{"arch": "pvt", "dataset": "pictures of board games with random positions, seen at a slant", "crop_scale_min": 0.3, "horizontal_flip": false, "color_jitter": 0.6, "norm_position": "pre", "mlp_ratio": 2, "qk_norm": false, "inner_norm": false, "depths": [2, 4, 4], "projector_out": 1024, "init": "orthogonal", "steps": 7200, "warmup_steps": 720}
Rows from block 2 of a small self-supervised image encoder, named by matrix and row number. Rows with one number belong to one neuron. Each number is 128 + 32 x the weight over its row's rms, rounded and kept within 0 to 255. All counts start at 0. After the name is the row's rms in percent of the matrix's.
After each neuron's rows are labels from the 100 images, of 14848, where the neuron reaches its highest value: "strongest on" is what is common among them. Only what is clearly more common there than usual is listed. The data: pictures of board games with random positions, seen at a slant. In brackets: how many of the 100.
# fc1: MLP up (model.blocks.2.mlp.fc1.weight, 192x96), inputs 0-95
# fc2: MLP down (model.blocks.2.mlp.fc2.weight, 96x192, transposed), outputs 0-95

fc1.113 084 [133 150  85 135 106 161 150 167 157 127 163 177 134 149 140 133 193 164 145 154 130 149 155  90  93 129  79  95 180 158  72 114  98 129 103 183 145 156 109 146 121 139  93 108 131 170 164 109  58 111 101  86 143  67 149 145 112 143  70  92  98 168 112 144 117 122 171  94  72 105 194 138 174 150 151 163 114 127  92  99 175 131 130 193 149 103 145 123 145 136 156  99 111  82  65 113]
fc2.113 079 [ 65  88 198 137  58  87 138 174 171 175 111 118 142  76 148 135 118 140 115 116 163 125 170  93  85 135 146 128 125  91 103  84 129 158 101  98 191  80  68 133 163 110 121 119 122 143 130 137 198 163 100 110 158 141 144 120 116  34  83 164 149 109 108  55 150 139 140 109 151 133 149 146 161 123 117  95 127 170 106 124 109 126 147 130 164 177 131 120 154 104 112  95 190 131 145 125]
strongest on: digit grid (65)

fc1.44 120 [137  80  96  74 120  89 160 104 161  76 139 105 227 148 130  85 156 146 100 124 160 110 102 192 163 127  91  73  77 123 145 118 132 160 129 129 130 115 115 144 167 137 180 123 116 115 162 133 144 157 164 152 112  89 170 131 119 105  79 115  80 192 166 143 115 131 152 140 148 174  63 120  87  89 134 118 112 108 154 171 152 103  85 119 125 117 136  47 100 185 111 145 144 135 149 153]
fc2.44 107 [104  90 133 115  53 144 115  95  32 113 120 182 100 135 187 139 177 101 139 165 130 130  99 152 158 165 146  97  75 122 183 176 142  91 123 142 151 126 124 201 157 117 142 130 127 153 139 135 146 134 198  88 155  91 122 153 139 143  71 122 135 168 140 136  83 123  90 117 140 156 115  93 121  75 145 127 124 154 145 119  64  96 136 126 107 115 120  45 119 169  97 141 146 128 167 170]
strongest on: draughts (50); stones on a line grid (46)

fc1.128 099 [156 125 133  85 163 133  91 176  90 107 134 147 158 135 122 127  74 118 143  74 148 133 128 126 141  95 140 213 170  90 137 121 115  70 143 161  98  99 125 142 179 138  86 163  99 122  68 102 101 130  68 136 150 105 126  94 115 118  97 121 116 124 154  61 103  88 151 126 128 120 156 159 202  98 127  85  83 104 104 106 168 117 150  72  82  63 114 148 168 145 106 181 151 183 101 119]
fc2.128 101 [151 142 162 159 144 171  93 114 102 138 128 114  70 173 101 131 111 125 134 132 121  92  25 127  83  97 196 107 127 143 128  96 108 112  96 146 199 144 128  87 215 155 119 109 141 137 155 123 141 105 122 132 154 131 130 155  54  72 138 158 101 144 145 117 136  92 156  84 143 131 129  81 145 122 107 143 125  61 141 199 157 104  95  85 174 147 161 157 131  99 137 118 146  98 178 111]
strongest on: nearly empty (85); digit grid (79)

fc1.161 094 [148 202 126 155 127  87  94  99 135 215  90 131 164  76  97 140  94 141 140 121 146 129  75 165 107 155 155 162  71  96 170 115  97 152 113 177 168 111 138 124  77  59 136 163 130 104  65 105 117  83 153 132 110 173 108 124 153  80  61 143 147 114 142  77 115 135 104 133 139 109 110 153 108 112 148 138 131 107 156 105 119 203 149 121 141 154 148 201 151 123 126 116 155 172 104 132]
fc2.161 091 [ 77  73 113 132  73 183  67  72 147 156 172  99 113 207 177 133 127 122 105 180 128 133 129 178 144 138 126 124 181 103 171 122 130 127 181 114 141 110 131 140 181 109  71  42 126 163 140  97 163  95 126 177 131  56 111 162  56 138 137 146 156 120 102 102 138  89 129 149 138  92 111 129 133 137 134  96 166 137 104 119 138 126 114 178 151 111 124  96 139 144 150  77 139 105 135 147]
strongest on: draughts (53)

fc1.86 107 [125 132 137 131 147 149 136 115 131 141 106 140 196 147 123 130 174 174 143 118 172  91 177 161 130 124  68 112 112 101  82 133 141 123 149  64  80  98  89 134 203  85 146 147  92 104 170 142 135  80  98 101 171  94  91  96 134 101 162 170 172 129  90 107  92 185  92 130  63  79 113  73 182 177 151 104 107 164  99 144 105 139 117 103 141 126 101 112  93 127 101 151 152 104  98 177]
fc2.86 091 [144  99 157 138 175 133 172 143 175 107 102 109 147 112 134 161 134 161  83 129 156 146 149 134  66  86  48 135 113  63  75 179 184 113 162 110  95 122  46  94 140 126 175 122 156  98  76 191 108 157  75 122 140 117 114 151 159 100 181 156 126 142 120  97 119 170 160  95 116 133 126 102 125 177 174 111  56 184 128 128 117 110 165 102 125 113 137 144 120 141 140 159 151 120 148 110]
strongest on: discs on a green board (46)

fc1.190 093 [ 89 102 162 108 115 123 127 156 135 160 117  84 119 138 167 102 146 119 167 120 126 132 141 125 150 128 205 187 117 113 189 154 112 128 164  90  81 113 207 187 137  88 128 152 131 124 133 126 133 122  96 151  70 169 125 108 151 186 134 114 138 158  66  83 143 153  72 165 187 103 134  99  93 138  45  95 105 120 147 207 139 107 132  87 106 161 142 107  89 116 145 112  98 119 160 121]
fc2.190 099 [119 164 140  87 152 104 100 157 106 152 130 205  90  98  79 151 105 173  92 130 141 125 133  59 113 107  77 116 132 121 106 119 142 187  73 129 158 121  89 139 119 118 131 108 118 110 152 139 108 129 127  92 183 116 136 166 129  45  79  74 124 135 136 140 113  94  91  75 168 185 111  90 152 126 161 187  94 166 149 106 127 134 107 162 158 171 145 139 206 145 148 170 139 111 183 134]
strongest on: discs in an upright rack (94)

fc1.40 097 [196 123 127 167 117 128  97 140  43 140 168 106 148 115 110 111  90 163 116 106  84 155 128 186 122 147 139 151 181 128 120  77 176 131  84 146 118 111 142 161 119 180 174 177 117 132 124 102 109  79  90  97 108  94  91  78 131 100 134 131 117 153 255 124  98 172 150 151  99  90 108 165 122 110 147 119 144  94 145 132 186 143 145 126 147 152 112 167 118 108  84 126 143 151 132 146]
fc2.40 098 [143 149 120 150 108 128  75 124 106 127 208 117 130  95  85 147 108 128 190 111  87 128 114 143 108 106 165 192 128  96 158 136 147 153  44 156 166 103 174 176 104 148 144 167 115 151 120 100  85  35 143 113 122 109 110  89 172  91 132 105 154 168 238 109  79 156 129 126 102 102 104 126 141  83 122 153 115 115 142  76 145 133 131 118 131 147  98 121 128 140 112 150 120 174 161 143]
strongest on: draughts (50)

fc1.56 085 [126 137  97 184 142 122 119 140  99  84 128 138 101 156 160 104 113 127  53 120 127 172  75 195 141 119 125  85 166 158 123 100 150  70 124 139 152 132 120  63 126 123  93 137 107 161 140 176 147 122  88 127 129 129 162 126 114 132 193 127 115  91 130 150 170 104 165 140 145  93 153 136 143 139 191  72 106 117 128  71 121 114 116 131 101 167 105 244 183 129 103  85 162 134  90  91]
fc2.56 078 [ 99 128 151  79 107 121   7 150 170  88 153 163 118 149 179 101 180 138 120 148 194 103 175  67  99  82 149  78 138  82 135 127 168 111 149  70 121 124 127 128 127 125 154 150 130 170 132 163 156  70 123 147 154 137 151 182 137 100  75 109 100 158 167  98 152 150 127  91 145 127 135 103  94  96 111 145 151 178 100 107 117  89 148 126 151 131 144  89 149 109 156 145  82 119 104 163]
strongest on: discs in an upright rack (63); nearly empty (60)

fc1.125 103 [114 135 131 138  68 134 145 175  56 110 102 149  92 138 141 133 136 158 145 130 131 164 123 110  77 191 132 132  47 172 131 151 100 144 167 163 100  95 118 185  97 128 130 144 125 111  76 109  79 135  63 121  86 114 129 134 208 139  86 102 101 168 102 190 139 170 112  98  99 160 106 164  82 177 123 146 155 182  92 114  94 142 114  85 124 117 128  90 119 129 134 173 155 138 125 176]
fc2.125 096 [149 127 146  83  49 117 135 146 150 132 177 149 132 117 145 151  97 112 156 174 142  97 103 173 100 162 107  98 131 152 109 154 123  80 175  74 118 103 114 114 183 122 179  58 142 146 118 103 106 195 167 109  84 119 158 119 157 102 132 157 100 115 154  51 140 132  93 131 113 206 166 127 134 141 121  71 161 108  59 133  65 130 159 106 169  99 140 124  91 118 140 138 166 154 126 157]
strongest on: noughts and crosses (79)

fc1.135 106 [187  95 124 119 175 149  84  86  99  89 183 125 125 136 159  98  80  52 117 132  83  93 153 171 165  96  45  99 165 114 155 100 168 133 110 120 132 173  96  73 152 110 178 123  84 159 101 174 126 130 143 131 125  66  99 109 114 121 164 156 132 102 171 111 126 124 107 142 161  85 124 120 172 111 181  85 156 111 148 112 107 119 175 161 138 121 119 186 142 128 103  78 165 130 112 150]
fc2.135 115 [139 127 142 133 163 159 153  80 123 123 125 120 188 162 189 147  55 173  92  64 116 130 120 110 102 112  77 114 156 123 106 162 121 172  95  91 125 107 101  94 141 156 123 144  88 136 181 172 127 151 102 130 168 114 152 172 189 114  72 121 163 135 148  95 122 169 127 117 104 135 143  94 144 107 163 145  75 183 117  48 122 135  87 113 122 168 151  70 152 100 100 191 170 126 117 154]
strongest on: stones on a line grid (36)

fc1.157 101 [101 101 102  97 105  89 122 171 145  93 115 122 153 141 161 140  68 150 121 141 109 118 144 151  92 156 143 132 133 206 102 133 148 179 142 123 138 112 196 110 116 124  94 163 161 126 122 103 138 152 170  73 119 100 126 134 115 161  73 168 161 133 162 145 172 125  40 126 142  93 131 121 124 109 151 162 152 212 135  57 126 122  45  81 165 137 131 188 149 144 124  86  91 126 106  94]
fc2.157 093 [145 177 125 158 106 151 171 126  82  71 177 135 157 103 176 175 104 132 136 121 111 133 138 188 166 135 112 137 129 126 126 142 206  98 140 107 101  78 136 130 109  95  56 114 145  89 126 173 134 160 118 104 156 175 123  71 128 157 151  89 132  87  74  86  76 118  72 139 137 129  93 122 159 177 118 141 127 124 167 123 129 111 127 129  88 137  95 103  86 219  97  82 133 146 176 113]
strongest on: discs on a green board (60)

fc1.116 119 [145 139 146 125 123  96 127  63  77 190 157 135 184 166 155 129  89 106 128 120 104 150 139 118  59 161 119 170  81 138 134  81 160 180  86 140 139 188 114 112  84 129 141 144  94 184 129 151 153 193 151 156 119 134 157 110 120 155 159 114 123  85 128  85 137 114 109  97 129 160 133  96  96 131 122 136  85  79 117 101 173 166  76  94  74  91 166 114 118 198 124 181 122 144 114  76]
fc2.116 115 [111 154 149 128 107 166 187 167  73 152 118 160 117  92 146 160  72 158 138 154 139 171 194  76 185 180 160 141  88 125 130 133 138 113 168 119 149 128 136 150  76 104  69 148 162  46 111  66  70 133 107 144 124 180  84  97 142 162 118 115 111 141 123 118 120 154 100 117 115 146 146 105 123 153  78  95 204  95 128 179 128 125  85 147 108 119 140 152  88 102 125 112 117 109 154 174]
strongest on: nearly full (66); noughts and crosses (57); digit grid (42)

fc1.93 102 [120  99 183 110 172 164 123 105 155  41 139  58 136 109  92 169  94  70 160  87 111  66 166 151 153  80 120 117 108 124 115  66 148 113 126 106 158 121 154 102 125 159 174 132 158 131 168 151 168 133 140 148  87 149 129  87 149 137 108 163 147  55 122 105 145 113 129 183 186  89 143  93 130 170 102 144 133 162 133 156 129 121 170 136 146  76 136  92  81 130 180 172 114 129 137 154]
fc2.93 095 [ 87 103 120 150  77  95 158 124 101 182 118 147 161 114 137  80 104 103 132 102  98 102 149  72 104  73 125 173 194 151 146 177 146 136  67 148 115 121 133 119 150 156 111 130 142 208 158 108 131 166 160 103  99 144  82 132 178  91 127 161 129 119 164 120 166  67 135 121 168 155 195 104 190 108 121 183 104 108  90 104  82 119 133 157 123 118 126 126  87 141  79  74 116 157 170 123]
strongest on: stones on a line grid (93)

fc1.165 104 [102 137 101 114 108 140 158 160 184 148 122  93 100 133 177 117 172 124  63 130 138 150 132 127 132 104  43 130 128 169 155 162 181 145 151 170 114 219 170 109 134 115  83 141 120  98 180 126 111  80  71 138 104 138 155 167 121 150 194 132 147 115  88 120  48 130 111  73 126 113 119 174  79 108 111  80 122 130  82 116 110 122 128 151 130  98 125 123 109 112 146  57 109 109 164 133]
fc2.165 108 [135 131 104 140 105  98 111 165 143 117 114 151 152  97  99  37 177  76 125 131 117 109 161 117 178 100 160 144 126 188 107 129 130 136 100 130 156 175 136 129 138 127 128 192 135 124 199 157 130 178 117  49 157 124 169  65 121 106 130 146 137  83  83  83 165 103 129 179 147  91 175 151 112 143 137 108 185 103  63 146 117 102 119 126 150  76 106 137 144 174 115 126  87 144  83 160]
strongest on: draughts (36)

fc1.94 104 [171  90 118 153 142 168 134 101 104  72 170 146 167 126 120  94 147  85 168 100  82 157 114 162 140 119  51  93 131 126 130  70 130 127 108 168 115 139 113  86 116 152 160  87  86 145 130 116 110 115 153 131 124  50 110 106 156 151 167 195 139 130 131 117  87 144 170 151 109  85 149 136 173 129 181 109 177  95 139 121 139 119 181 212 125 119  77 166 151 138 115  84 155 116  64 145]
fc2.94 108 [154 148 158 167 195 168 142  62 125 118 103 132 181 146 163 127  70 166  77  68 118 111 135 128 118 101  87 116 165 135 109 150 117 159  95 114 142 121  98  69 151 165 142 135  66 127 171 169 169 108 134 146 180  86 151 171 197  74  94 175 165  99 106 128 127 124 151  95  89 108 138 105 146 112 123  87  93 175  92  82 106 156 122 104 145 153 122 151 128 130  84 164 155 125  86 155]
strongest on: discs on a green board (74)

fc1.95 096 [122 134 133 133 136 110 114 164 116  77 214 125 120 107 157 128 149 128 152 115 138 155 185 176 109 151 152 146 105 143 119 177 189 196  87 124 177 124 127 157 106  67 141  62 135 125 102 139  84 102 156 123 120 155  59  94 131 115 152 114 122 133 158 136  24 122  19 144  98 101 129 134 124 127 126 105 108 151 151 115 136 152 100 155 167 107 114 128 128 114 155 119  93 180 158 124]
fc2.95 093 [106 166 187 126 217  91 176 107 131 112 170 119  82 168 119 133  91 143 138 115  44 108  65 133 122 132 141 105 171 131 106 146 124 149  93 166 131  93 143 164 126 122 126 145 187 118 133 173 129 148 156 114 110 123 171 110 159 143 141 121  77 112  51 110 163 103 109 101 126 142 150 100 136 142 107 173  77 132  94 155  81 123  87 117 113 212 128  90 103 132 163 163  86 143 146  85]
strongest on: noughts and crosses (67)

fc1.176 121 [140  71 166 194 139  99  94 146 189 130 172  74  73  78 123 145 118 165 151  96 120 137 135 136 192  98 134 167  87 142 169 130  77 115 165 104 128 119 150  83 150 160 134 138  83 137 104 161 112 210  71 162  79 125 110 113 139 130 188 106  99 151 181 110 129 130  96 184 157 133 111 148 150  88  89 116 124 113 154 128 134  58 124 116 134 107 141 138 117  95  93 148 157 163 173 119]
fc2.176 114 [114 120 186  91 141  90 140  78 139 195 145  89  89 119 170 116 142 115 117  68 121  95 130 144 153 140 126 154  91  97 179 166 184 116 155  74 117 128 136 111 149 122 174 118  77 134 114 164 160 132  99 155  81 123 121 122 104 114 143 126 154 101 174 114 107 100  73 163 185 156  97  89 171 107 126 153  96 143 167 139  77 127 106  70 154  71 134 135  70 144 113 176 115 161 166 198]
strongest on: digit grid (39)

fc1.114 102 [111 117 154 131 139 149 185  97 159 151 110 160 129 120 131 100 185 124 158 116 120 116  89 121 146  85 170  62 168 155  67 180 110  60  72 112 200  52  93  90 108 160 152 138 130 106 199 106 104  96 133 120 130 143 155 128 127 100 152 139 102 155 135 142  98 115 170 112 135 122 157 141 148 125 144  69 145 129  95 106 185 148 183  99  94  84 145 135 104 107 185 146  89 102 155 162]
fc2.114 095 [123 101 127 145 123  93 133 171 210  76 107 120  61 129 153 109 141 147 106  48 155  80 144  67 103  89 172 151 121 134 188 139  71 102 157 163 106 142 160 118 142 136 176 115 129 196  85 165 153 146  89 131  97 121 128 131 137 160 132 163 138 164 118 140 164 104 131 143 155 107 190 112 144 133 139  97  89 163 114 115  80  96 120 138 182 140 151  41 117  91 115 134 160 105 109 135]
strongest on: nearly full (61); discs in an upright rack (47); stones on a line grid (38)

fc1.7 107 [137 101 202 140 177 106 136  89 147 155  86  80 123  74 148 168 103 123 126 112  96 113 154 146 141 143 133 150 174 152 120 123 184 124 135 107 145  85  65 111 160 132 188 164 122 108 118 170 153 147 154 167 138 132  87 110 110 155 131 166 138  84 118 118 115 132  78 162 147 140  74 105 132 129  29 153 111 107 136 150  95 119 159 115 155 120 104  99  94  81  83 157 197 128 215 130]
fc2.7 116 [ 97 131 113 137  67 143  84 116 140 131 144 104 232 166  78 129 151 134 124 150 105 193 142 134 113 145 121 125 106  73  43 167 145 113 139 116  81  93 122  72 143  73 116 109 166 153 141 102 125 108 112 114 194 144 150 163 173  51 136  92 148 154 162 136 111 127 113 102 113 151 139 195 157 142 171 135 107 133  96 135 163 137  77 129  95 131 158 169 110 123 137 139  93 110 138 179]
strongest on: digit grid (55)

fc1.91 098 [138 168 140 101 155 122 113 148  87 117  95 112 124 121 173 168 179 149 106  80 114 108 157 146 136 182 119 127 123 108 187 126 204 123 145 122 207 180 153  84  95  84 125 133 131  31  93 156 138  99 135 143 152 117 141 163 134 129 121 107 142  87  94 135  79 111 125 120 105 174  87  99 147 115 160  70  94 155 184 148 132 143 153 105 158 141 105  62  85  73 178 130 151 122 105 130]
fc2.91 098 [ 86 177 106 138 107 117 117 132 218 110 166 109 123 149 115 117  89 106 108 169 136  86 144 122 105 171  94 155 177 149  83 118  64 128 113 100  98 137 151 137 122  64 111 122 164 169 145 127 108 158 142 120 165 116 131 117 135 196 159 127 102 153 177 178 162  87 137 131 129  94 153 112 163 133 138 160 138 124  85 127 187  96 117 169  69 112 140 181  78  51  74  87 150 144 104 110]
strongest on: noughts and crosses (41); draughts (38)

fc1.110 090 [104 126 134 117 109 134 109 169 131 163 169 130  99 138 106 138  79 135  44 137 148 162 137 161  57 188  84 135 148 124 154  77 162 139 186 136  85 181 130 125 150 113 153 152  37 106 161 177 177 112 114 135 136 120 129 123 136 144 144 113 181 112 189 143 153 122  84 165 198 114 144 167 124 169 141 111  66 178 107  86  99  98  90 104 127 146  99 151 106 123 105 121 119 146 144  96]
fc2.110 091 [ 97 113 125 171 107 156 144  44 157 103 110 120 116 121 105 153 187  99 120 123 131 110 137 144 166 157 116 165 106 114 127 141 159  51 110 155  98  81 116 202 138 156 200 151 175 129 166 164 153  62 141 129 161  92 175 150 132 127  96 188 143 133 109  80  93 128 161 142 127  68 113 144 130  98 149  92 114 141 164 137 123  58 106 116 124  57 126 108 142 102 113 105 124 161 163 171]
strongest on: discs on a green board (51); draughts (47)

fc1.48 094 [148 124 113 114  83 143 236  69 131 118 147 130 125  98 149 123 207  98 128  52 113 130 138 145 111 149 132 118 129 155 124 136 139 170 145 114 140 154 141  70 127 107 132 143 118 115 105 127 115  56 147 100  93 113 132 120 189 151 184 164 178 185 100 173 135 131 145 147 136 106 125 118 116 156 125 107 151 202  91 107 106 103 111 148 141  86  76 204  84 132 119  85 150 128  97 169]
fc2.48 094 [ 92 163 125 146 150 151 125 131 128 189 180  75 183 114 115 140  92  82 122 151  62  83 130 104 129  74 132 119 136 127  68 123 135 166 111 167 136 126 160 165 145 141 106  66 178 169 147  99 125  73 152 133 142 150  95 103 185 100 141 134 111 110 146  91 179  40 142 155 164  86 141 161 173 175 146 152 113 116  93 152 127 138 146 136  73 120  97 173 104 125  85 115 115 180 142 109]
strongest on: stones on a line grid (82)

fc1.156 113 [107 117  91 176 117 136  83 136 112 122 107 142 157 152 110 113  90 131 153  71 149 104 100 165 202 172  70 148 173 126 114 157 143  73 114 138  98 153 130  70 165 139 182 113  96 176  92  93 113 108 107  87 157 172 153 121 197 131 163 128 106 141  88 111 114 119 228 102 149 181 138 127 127 133 100 131 110 145 158 187 128  91 140 142 123 145 133  77 112  94 155 141 130 147 190  94]
fc2.156 117 [105 140 149 139  84 140 175  89 128  95  90 131 134 113 158 200 150 106 131 110 158 181 140 163 111 186 133 141 116 136 128 122 177 110  91 114 147  72  88 152 137 153 118 104 144  57 155 135 151  99 171 109 192  70 152 105  78 125 114 163 144  89 103 178  76 145 154 120  79  92  86 152 109 126  86 114  88 167 180  90 142 124 134 124 127 124  86 119 140 177 120 113 221 137 107 124]
strongest on: stones on a line grid (53)

fc1.143 109 [168 168  89 161 142  86 121 114 154  98 137 113 120 135 182 118 177  61 146 188 124  76 142 162 181 123  88  99 150 126 129  98 140  97 158 174 181  51  91  91  90 116 133 107  78 111 167 140 146  86 165 157 153 148 138 123 136 102 147 180 130 146 162 155 155 132  97 114 125  94 121 193 124 131 190 116  92  68 132 126 150 167 127 155  98  86  73 184 115 128 132 142 140 128 102  98]
fc2.143 110 [ 93 179 143 195 121 133 145 155 115 109  76 124 162 144 100 119  96 140 138  98  95 137  80 143 141 149 128 150 164 207 114 114 108  79 147 182 109 132 162 115 117 151 140 124 141 151 121  88  93 149  89 158 146 115 167 133 142 133 187 156 106 123  90  73 210  97 148 105 119 126 147 142 110 140  69 104 167  97  38 151 100 187 117  93 143 136 128 163  85  45 130 137 142 139 120 116]
strongest on: noughts and crosses (50); digit grid (48)

fc1.46 092 [ 82 103 142 133 167 203 125 141  91  71  69 139  97 182 148 110 186 158 133 108 109 111 173  89 145 156 134  96 107 155  85 133 108 154 199  79 162 107 119 133 158 119 117 157  85  73 140 166 164 143 108 106 126 132 157 176 101 144 180 119  69 142  83 147 138 109 102 103  99  92 170 112 139 110 132 118 134 150 142 143  87 134 189  96  95 115 114 138  96 152 167 124 159  51 135  91]
fc2.46 096 [179 161 188 134  67 102 133  72 161 163 105 169 142 146 178 132 128 140 110 143 174 169 174 118 152 149 139  88  83 132 142 133 186 118 154 129 153 159  99  73 110 103 101  59 139  93 129 149 107 171 132 143 105 154 136 137  71 130  80  95 117  92 135 160  61 159 120 131  92 143  71 143  87 150  82 101 188 148 154 104 124  95 142 101 139  94 179 108 159 137 108 163 177 108 123 151]
strongest on: discs in an upright rack (100); nearly full (80)

fc1.159 105 [ 54 146 156 128 126  85 178 119 207 120 159 127  88 114  98 158 144  90 108 113 133  97  88 152 163 129 104 126 144 128 116 169 101  70 160 114 121 104 121 104 178 106 172 118 110 133 152 128 146 101 125 136 184 122 131 137 164  96 122 144 113 106 158 169 154  69 161 145 126 123 152 141 176 117 113  47  88 156 106 118 108 102 161 117 114 189 111  64  95  56  83 133 181 186 143 147]
fc2.159 086 [122 137 145 103  69 114 165 134  96 175 139 142  85 112 163 238 118 131 139 146 107 157 206 125 129 156 169 156  68  98 152 111 160 145 114 113 101 128 133 170 118 106  89  70 122  67 143 138 149 140 109 134 120 123 118 127  91 116 112 115 113  83 122 172  39 169 161 140  78 135  59 124 146 114 165 117 156 107 175 155 158 123 127 101 115 129  90  97 119 139 120 143 191 133 119 174]
strongest on: nearly empty (70); stones on a line grid (49); discs in an upright rack (35)

fc1.26 095 [139 106 147 114 149  92 174 152 136 122 158 130 122 145 130  97 150 153 187 141  91 141 108 110 166 105 159 115  97 103 146 135 100 111 199  92 143  86 115 119 144  89 107 107 167  53 152 141  94 124 106  96  99 149  83 154 121 102 112  94 122 156 169 172  75 161 161 209  73  70 168 166 175 133 140  67 150 130  75 154 112 136 178 128  96 127  87 184 141  93 155 103 144 123 161 165]
fc2.26 096 [148 113 116  97 143 109 130 146  96 156 125 125 145 116 159 118 125 145 124 108 109  71 157  97 183 149 120 176 152 115 159 158  91 129 193 119 120 111 167  83 170 130  84  85  69  71 148 121 161 113 133 161  94 190  90 185  54 135 130 137 144 164 116 134 100 162 139 139  56 124 117 132 159 151 103  61 152 143 103 183  54 155 101 145 136 138 122 166 136  82 129 174 145  88 135 177]
strongest on: nearly full (75); digit grid (59)

fc1.33 098 [ 98 174 102 181 132 135 127 144  76 138 136 109 166 164 119 146 141 158 154 100 175  88 130 146 129 149 140 153  72 137  40 122  81 109 135 138  68  97 105 122 208 135  75 100 143 124 151 120 122  91 126 120 183 123 106 125  69 110 125 144 165 123  49 105 151  92  84 144  82 132 108 151 150 179 134 142 106 131  74 132  79 186 114 131 171 103 100  81  97 128 123 174 122 142 130 167]
fc2.33 096 [156  87 160 130 168 205 134 104 149 162  90  90 167 133 154 143  89 135  84  86  56 160 135 143 107 111  99 119 142 138 137 164  90 168 144  56 139  96  74 143 117 178  88 134 152 132 149 141 148 129 107 121 113 133 177 190 156 145 169 130  88 168  48 145 127 158 151 117 114 166  98 146 125 154 141 125  75 129 121  83 165  67 138  81 102 122 130  96 138 178 172 115 161 108  97 135]
strongest on: discs on a green board (75)

fc1.42 110 [124  91 162 123 142 168 127 183 181 106  66 134 120 145 156 104 173 158  92 112 122 159 167 112 109  79 113 109 112 195 125 149 148  96 190 103 148 134 114 103 154 160  60  96 149 148 153 160 128 170  93 148 170 120 161  99 105 176 123 120 118  58  32 131 155  80  97 102 146 176 145 116 143 155 123  96  96 157 107  81  99 102 155 107 121 120 160  92 108  97 140 161  95 116  96  95]
fc2.42 103 [137 131 173 163 109 106 103 111 129  98 134 139 105 153 174 161 139 130 126 155 162 137 177 147 146 146 112 114  85 123 160 155 134  93 150 104 133 130 115 165  73 124 116  93 104 130  84 159 119 149 152 149 114 127 151 122  55 137 112  96 134 113 141 154  42 175 109 114  56 132  23 140  80 154  83 120 132 129 193 137 192  92 149 123 127 131 135  84 157 152 148 145 221 111 102 150]
strongest on: draughts (79)

fc1.62 107 [140 106 118 153  90 151  88 174 115 136 165 145 121 141 123 166 111 162 106  96  87 159  81 125 116 102 163 141 139 182 164 154 116 126 171 160 122 146 114  94 154 116 137  80  76 151 105 129 126  88 109 106 143 131 160 133 126 142 198 113  68 179 171 150 128 112 149 128 119 167 158 195  37 139 105 122  82 151 114 183 146  57  97 180 155 130 109 147  73 143 117 120 137 108 128  49]
fc2.62 095 [ 72 100 108 180  89 103 169  87 107 161 143 141  89  98 156 147 185 110 129 101 139 182 146 194 153 189 154 130  83 126 183 169 142  87 112  97 155 110 135 162 157 107 118 130 165 115 139 130 164 150 159  91 127  74 166 125 100 186 139 120 159 108  99 175 106  47  95 134 131 123 118 135 150  88 115 156 102 153 142  80 125 105 125 130 100  87  71  89 106 150 115 107 204 119 136 139]
strongest on: draughts (99)

fc1.105 104 [164 189  53 137 129 117 139 143 125 147 133 166 155 184 116 107 105 159  90 153 163 122 124 152 144 117 125  84 119  91  80 179 148 123 104  96 131 158  95 135 160 110  94 119 106 156 169 162 146 135 122  95 170 113  73 172 105  49 137  69 123 113 153 105 135 133 152 127 128 148 131 113 174 150 198 111 101 129 128  98 120 169 130 129 207 160  43 153 172 142  86 123 110 103  76 103]
fc2.105 110 [135 156 180 139 149 108 152  97 132 105  71 131  83 124 102 111 117 161 103 144 142 137 107  91  84 115  94 130 126 182 166  97 109 120 100 139 181 115  93 105 112 145 146 118 105  95 102 137  75 160 174  85 107 194 140 114 104  93 167 177 106 132 153 188 113  97 111 121 148 191 164  98  97 175  64 163 107 135  79 179 108 139 150 115 177 141 183 128 112 148  88 125 174 143 202  95]
strongest on: stones on a line grid (77)

fc1.34 114 [ 98 115 114 135 118 150 145 113 154 152 161 152 137 168 197 133 144 114 115  94  43  63  65 172 114 137 103  87 172 186  81 180  89 177 130 103 147 173 134 140 142 135  99 106 129 130 120 109 128 149 194 108  98 137 115 134  93 149 144 133 119 108 127 172 155 102 158 174 176 132  92  79  69  75  99 150 157 129 130  92 153 120  80 159  95 127 119 205 103 123 154 109 105 124 153 146]
fc2.34 109 [113 117 146 205  69 112  92 140  82 159 117 132  96  82 103 183 122 119 152  95  55 129  97 176 117 152 149 160  99 111 176 154 145 135 105 158 153  76 131 165 157 137 141 120 139 159 135  76 114 100 188  97 152 120 102 116 150  99 146 138 120 169 155 144 102  66  87 112 159 144 157 161 151  98 116 145  67 123 142 143  89  75 115 120  97 163 107  95  94 175  84 129 194 147 182 117]
strongest on: draughts (90)